From a checkpoint of a small image VQ-VAE.
Model: encoder arch swin, encoder patch size [4, 4].
Training: soap at rate 0.0032, 4000 steps, batches of 48.
Rows from block 8 of the encoder of a small image VQ-VAE, named by matrix and row number. Rows with one number belong to one neuron. Each number is 128 + 32 x the weight over its row's rms, rounded and kept within 0 to 255. All counts start at 0. After the name is the row's rms in percent of the matrix's.
After each neuron's rows are labels from the 100 images, of 14976, where the neuron reaches its highest value: "top examples" is what is common among them. Only what is clearly more common there than usual is listed. The data: simulated stained blood smears. In brackets: how many of the 100, against the usual share in percent.
# fc1: MLP up (encoder.blocks.8.mlp.fc1.weight, 480x160), inputs 0-53
# fc2: MLP down (encoder.blocks.8.mlp.fc2.weight, 160x480, transposed), outputs 0-53

fc1.127 081 [181  50  84 102 118 146 155  95 145 139 124 191  74 133 102 145 158  93 160 113 109 105 161 147 168  70 134 103  76  69 120 149  96 135  84  54 147 115 112 115 165  85  99 157 144 147  76  97 102 150 157  94 111  58]
fc2.127 074 [133 149 169  97  97 158 118 138 116 113 156  71 120 129 111 186 134 168 118 165 142 140 149 115 147 103 130 124 117  77 144 179 127 158 136  86 129 167  88 186 105 119 113 146 117  90  95 139 161 175 107 131 161 130]
top examples: crescents (56 vs 13.9)

fc1.301 098 [129 132 125  63 138 109 109 101 107 133 156 161 184 168 172  55 171 151 158 154  96 146 193 133  91  82  59 107 148  96 109 126 108 119 141 169 121 137 125 148 112 124 114 163 135  80  94  39 128  88 137 150 189 119]
fc2.301 087 [ 98  80 116 147  76  94 169 159 150 139 116 113 173 130  90 141  71 213 148 136 172 112 164 113 150 141  99 131 169 142 115 185 156 158 161 109 126 158 135 108  72 139 109 105 111 100 130 131  53 118 160 124 111 135]
top examples: crowded (77 vs 40.3)

fc1.55 079 [106 149  90 165 185  75 130 145 161 102 153 128 101 109 149  87 131 178 173 109 117 177 119 142 115 180 158 134 139 102 135 142 165 153 130  89  81  96 158 129 165 189  30  98 154 191 100 106 168 164  91 126  75 117]
fc2.55 078 [ 66 118  82 157  97  92 108 100 148 164  68 119 133 148 184 107 174 111 105 140 144 119 177 124  98  68 109  87 166 186 179 116 141 162 120 172 170 139 122  90 111 163  93 134 156  88  66 163  84 124 120 136 118 102]
top examples: discs (44 vs 14.7)

fc1.329 095 [149 107 117 111  89 143 112  77  40 146  74 140 110 110 148 129 135 128 135  41 109 104 136 160 105 108 147 115 128 183  89 201 122 133 123  84 178 102 119 112 166 112 108 109 188 139 106 163 164 185 163 121 128 125]
fc2.329 082 [215 141 103 161  72 139  50 128 103 144 175 133 117 151 163  45 112 132  64 198  52 134 110 132 117 122 145  44  70 139 113 119 146 114 123 101 138 145 101 196 150 138 118 188 190 126 153  86 129 107 110 100 145 186]
top examples: crescents (48 vs 13.9)

fc1.366 106 [172 158 107  86 151 123 153 128   7 165 161 182 146 129 105 150 149 129 129 131 152 102 135 187 147 181 163 175 100  83 169  79 109 100 119  77 140 176 135 116 161 124 168 144 211 164  91 123 135 118 150 146 170 115]
fc2.366 133 [141 108 151 171 109  89 107 144 160 166 129 152 136  99 156 126 159  97 105 159  95 128 136 136 131 137  81 114 179 175 166  83 142 140 116 180 101 149 152 128 123  93 136 140 140  73  77 101 123 148  57 113 155 106]
top examples: discs (33 vs 14.7)

fc1.256 076 [136 104  91 153  72 113  76 114  37  57 115 134  69 118 162  79  90 127  92 127  68  30 141  89 154  73 167 169 163 117 134 163 166 121 109 141  89  86 103  90  78 142 122 151 125 154 114 113 184 182 141 118 133 154]
fc2.256 084 [155  92 148  81 146 115 138  71 154 133 157 168 141 123 138 128 114 146  91 154 108 202 179 176 116 102 126  94  53 215 123 131 116 128 177 126 108 153  94 115 178 139 137 185 105 106 114 120 113 102 123 149 104 121]
top examples: platelets (78 vs 50.1)

fc1.60 096 [111 100 116 164 133 146 163 181 171 150 127 146 120 116 132  83 162 118 147  87 102 119 133 150  82 162 133 125 160 119 110  96 138  96 114  94 113 149 150 174  98 161 129 103 109 145 117  84  95 138  99 130 196 107]
fc2.60 096 [155 140 168 150  93 154  74 137 190 138 100 120 124 123  81 165  99 112 135 130 107 159  98 136 131 152 105 206 137 186 101 137 129 128  91  82 171 141 162 153 166 147 114  94 112 137 100 153 128 177  58 104 128 124]
top examples: crescents (37 vs 13.9); no large cell (32 vs 14.4)

fc1.411 091 [114 132 132 157  59 118  97 137 118 133 155  87 178 143 180 151 104 182 155 134 138 180  75 146 134  92 117 146 129 147 116 126 178 102 196 148 121  51 102 208 104 106 103 123 175  74 177 143 168 107 157 160 125  68]
fc2.411 112 [116 117 124  23 109  69 128 102 126 142  98  84 179 201 208 151  89 144 143 141  89  66 161 101  92 148 136 149 126  85 143  85  87 151 106 160 172 143 116 131  67  97 209 115 164 130 146 168  68 157 140 123 136 107]
top examples: crescents (37 vs 13.9)

fc1.372 089 [133 147 130 131 104 149  79 174 109  65 163 154  77 144 143 169 123 167 191 114  83 110 178 117 125  86 163  81 157 170 162  96 113 133 123 149  64  72 115 133 113  71 114 130  96 102 181 188 163 139 171 182 123 118]
fc2.372 091 [134 137 161 115 158 127 124 103 128 115 145  85 165  94 126  97  98  88  56 125 140  75 136 158 124 101 161 166 118  29  90  63 121 137 151 167  85 125 119 106 128 111 110 182  99 121 135  20 124 123 114 155 118 177]
top examples: crowded (69 vs 40.3)

fc1.449 086 [124 108 165 159  92  92  67 137 113 170 162 129 134 128 134 126 145  61 157 124 122 144 111 105 116 150 154 114 125 135 135 168  96 165 111 115 108 161  89 141 103  91 105 106 171 130  92 125 204 175 135 133 215  86]
fc2.449 071 [112 112 118  96 171 173 123 124 119 111 153 135 152  90  74 141 126 153  63 175 113 146 137  92  81 166 141 149 113 104 110 114 148  83  66 104 133 148 147 171 164 166 104 163 120 131 117  87 195 129 219  89 152 164]
top examples: dark grains (68 vs 13.9)

fc1.210 083 [171 123 114  78 105 143 151 146  98 137 112 127 113 149 168  95  96 100 106 132  52 131  67 115 129 194 189 144 111  85  65 152 138 112 114 148 123 148  68  94 164 188 105 134 109 123 124  98 129 136 185 187 108 121]
fc2.210 076 [137 142 126 132 136 192 121 147 132 138 136 104 162 103 150 139 179 153  75 133  88  97 122 147 122 195 145 123 178 133 193 150 203  95 117  89 158 139 134 123 155  94 116 135 125 170 149  61 119  93 121 160 144 164]
top examples: crowded (67 vs 40.3)

fc1.296 122 [184 140 212 134 146 125 146 101 132  76 180 153  97 152 169 111 157 180 143 127  81 113 197 166 113 149  62 154 125 151 110  94 127 148 120 199 140 147 146 162 103 125 101 130 122 148 155 191  78 160 147 161 112 117]
fc2.296 130 [135 120 117 140 115 149 102  93 161 136 101 118  98 116 130 106  99 138  97 182  85 153 145 135 132 138 230 162 107  72 123 139 147 104 148  91  69 119 120 151 104 125  95 106 135 111  89 158 117  83 148 154  61 159]
top examples: crescents (34 vs 13.9)

fc1.4 096 [138 143  99  84 127 160 168  93  69 138 130 132 104 133 111 159 113 152 148 149 116  27 177 156 123 161 105 168  95 101 120 133 133  88 129  87 139  96  45 175  95 158 125  96 139 146 106  82 150 144 140 118 165 110]
fc2.4 098 [192 151 120 172 101 151 144 151 138 176 146 109 145 146  81 134 143 132 183 133  85 140 163 158  95 111  78 124 123 132 114 180  86  77 144 121 143  91 147 122 171 143 122 134 116  78 129 139 107 169 125 128 147 100]
top examples: discs (40 vs 14.7); target cells (37 vs 14.6)

fc1.342 106 [116 151 123 100 160 108 169 134 130 138 141  98 101 150 103 146 147 156  81 166 149 139 176 140 145 127  80 116  89 161 150 130 191 107  90 121 131  36 128 121 116 123  85 148 162 108 185 103 144 209 164 109 147 157]
fc2.342 104 [ 99 163 162 150 115 162 138 170 146  91  84  90 178 151 100 139 134  97 122 145  73 118 157  30 116 126 121 108 114 117 165  82  84 143 149 185 164 149 202 147 151  99 103 117 120  87 129 122 184  95  54 170  98 160]
top examples: band-shaped nucleus (63 vs 14.3)

fc1.73 103 [ 87  99 158 166 105 141 141 116 138 145 148 129 144 138 110  99  87 165 146 173 127 104  82 187 170 104 138 122 141  85 110 187 115 125 135  88 143 107 168 131 115  68 138 129 160 127 118 120 188 180 120 219 119 156]
fc2.73 092 [ 78 171 169 116  83 108 133 150 122 104  90 146 172 118 157  87 152 163 101 134 171 161 144 136 138 184 121 127 165 117 125 105 153 181 114  64 153 117  56 121 120  69 105 129 182 121 172 121 132  84 128 145 172 136]
top examples: platelets (78 vs 50.1)

fc1.324 064 [ 99 195  63 131 137  79 110 133 139 180 128 152  88 177 132 142 136 161 121 152  82 109  91 152 130  88 110 101 131 100 143  72 158 159 111 179 154 150 116 108  91 112 147  66 168 141 125 181 203 101 123 117 135  94]
fc2.324 074 [145 134 143 109  79 117  92 139 174 124 197 129 176  78 144  94 112 113 131 119 144  69 145 127  71 156 119 171 147 159 184 164  56  96 154 101 107  59 135 123 160 149 158 168 107 111  94  73  73 111 148 115 152 200]
top examples: crowded (65 vs 40.3)

fc1.198 081 [115  86 136 155 159 136 132 150 140 133 211 162 115 138 122  62 126 175 116 112 139  84 101 121 159 101 130  97 151 118 115 135  83 152 108 102 158  93  84  80 101  82 116 122 153 170 143 129 175 103  83 138  92 165]
fc2.198 079 [112 123 116 106 122 111 115 131  79 188  96 146 131 120 124  68 142 151 108  97 131  90 146 162 117  99 110  82 156 163 119 106 155 205 174  44 106 104  89 184 129  93 170 137 129  92 154 102 127 157 134 147 174  83]
top examples: platelets (90 vs 50.1)

fc1.229 088 [139  98 146 114 125 161 136 130 102 180 105 121  96 119 108 129 105 138 219  78 147  98 138 145 127  90 128 119 103 115 104  90 185 128 200 122 105 125 107 124 169 102 109  96 156  86 118 149 100 130 153 160  46 171]
fc2.229 094 [184 184 159 178 162 113  97 142 163 113 203 118  84 141 149 134 133 180  97 172 133 156 132 122 154 191 155 191 118 140 121 156 103 144  84  79 152 152 122 182 119 193 101 144 134 134 130  95 141 111 182 157 149 112]
top examples: crescents (51 vs 13.9)

fc1.76 108 [ 81 132 144 124 116  87  66 108 147  89 150 145 147 127 128  90 104 104 109 111  59 166 137 184 149 103 147 169 118  94  88 153 139  98  96 171  71 152  67  53 108 117 135 145 174 131  99  37 107  98 133 138  73 118]
fc2.76 104 [148 122 145 128 154 124 159  99 172 175 202 140  74  74 131 160 117 132 154 110 108  94 110  91  91  98 133 110 124 132 136 100 107 112 157 130 139 113 129 154 165 139 151 130 159 124 129  58 146 148  97 118 169 146]
top examples: band-shaped nucleus (40 vs 14.3)

fc1.414 106 [101 105  68 159  94 142 141 159 168 193 108 111  67 162 133 134 120 113 101 175 142  66 103 144 123 120 107  96 145 191  96 145 163 113 133 104  76 135 129  79 100  99 168 130 172 107 131 169  98 112 131 104  92 142]
fc2.414 107 [114 105 162  86 151 105 160 121 195 141 124 143 135  95 169  85  43 149 136 119 100 107 114 116 159 134 126 121 128 129 175  92 107 131 124 162 160 152 126 182  94  91 125 130 165 136 125 157 184 137 157 132 177  18]
top examples: crescents (61 vs 13.9)

fc1.467 122 [111 143 136  79 137 116 124  89 123  92 145  74 111 175  93 122 148  85  59 125 128 192 119 123 112 114 125 154 108 175 158 121 121 116  73 123 143 150 123  46 181  93 117  91 176 153 136  62 159  96 119 134  70 102]
fc2.467 129 [137 151 124 142 143 100 148 172 166 122 143 111 111 145  97 122 110 128 109 124 129  67 169 118 118 131 107 140  84 104 149  58  73 144 147 157 143 137 127  93 117 126 130 152  98 125 104 165 135 131 109 147 118 185]
top examples: dark grains (37 vs 13.9)

fc1.364 097 [195  91 132 101 130  68 133 107  98  79 157 175 146 153 164 178 103 109 196 157 198  87  89 142 116 108 108 130  93 113 152 126 156 194 145 146 111 182 119  78 150 111 186 132 152 136 101 114 201 119  73 131  80 159]
fc2.364 091 [ 76 178 134 113 203 173  85 177 138 164  77 102 122  90 159  90 161 109  86 178  81 159 163  84 101 157 116 111 135 171 151 107 105 137 146 110 144 139 112 131 108 124  74 185 120  92  97 139 124 112 101  91 108  81]
top examples: dark grains (38 vs 13.9)

fc1.299 095 [163 159  92 132  82 155 189 181 115 131 117 175 128 138 136 131 158 132 110 178 149 169  79 131 177  50  81 150 125  91 116 120 118 127 125 143 136 112 113 173 166  95 160 159 179  69  92 148 165 191 136 175 153 134]
fc2.299 088 [159 134 194 122 143 155 100 154 161  70  89 131 144 148 147  74  60 119 106 101  76  61 129 163 115 104 144 171 124 147 109 108 151 117 154 185 144  88 101  75 125 183  65  92 100  83 157 118 136 100 175  96 138 180]
top examples: platelets (94 vs 50.1)

fc1.208 076 [ 64 120  90 144 129  76 207 158 137 143  91 146 115 138 142 138 141 120 157  83 133 156  98 134 162  69 106 161 167 148 150 164 170  74 130 132 101 171 136 106 129 140 138 160 151 135 129  89 162 176 114  98 149  97]
fc2.208 075 [107 101 185  96 122  95  90 153 180 132  94 125  88 145 156 136  86 159 122 236  63 174 107 165 153 151 113 114 171 114 158  31 139 138 130  77  96 130 163 147  72 136 122 109 172  89 212 140 127 171 115  73 143 150]
top examples: discs (40 vs 14.7)

fc1.215 115 [ 98 158 134 155 152 160  58 126 148  87 107 121  95 166  81 140 125 187 101 138  61 122 173 159 107  98  88 142 109 150  99 160 175 157 140 151 142 108 105 213 196 130  78 188 130  95 140 135 112 158  89  73 155 148]
fc2.215 116 [145 105 126  92 127 136 138 144 225  82  89  74 135 177  73 126 125 154  63  98 164 117  83 136 140 112 141 117 138 135 159 142 112  97  88 163 146 102 122 122 103  96 112 171 117 118 110 146 115 115 141  76 129 113]
top examples: platelets (88 vs 50.1)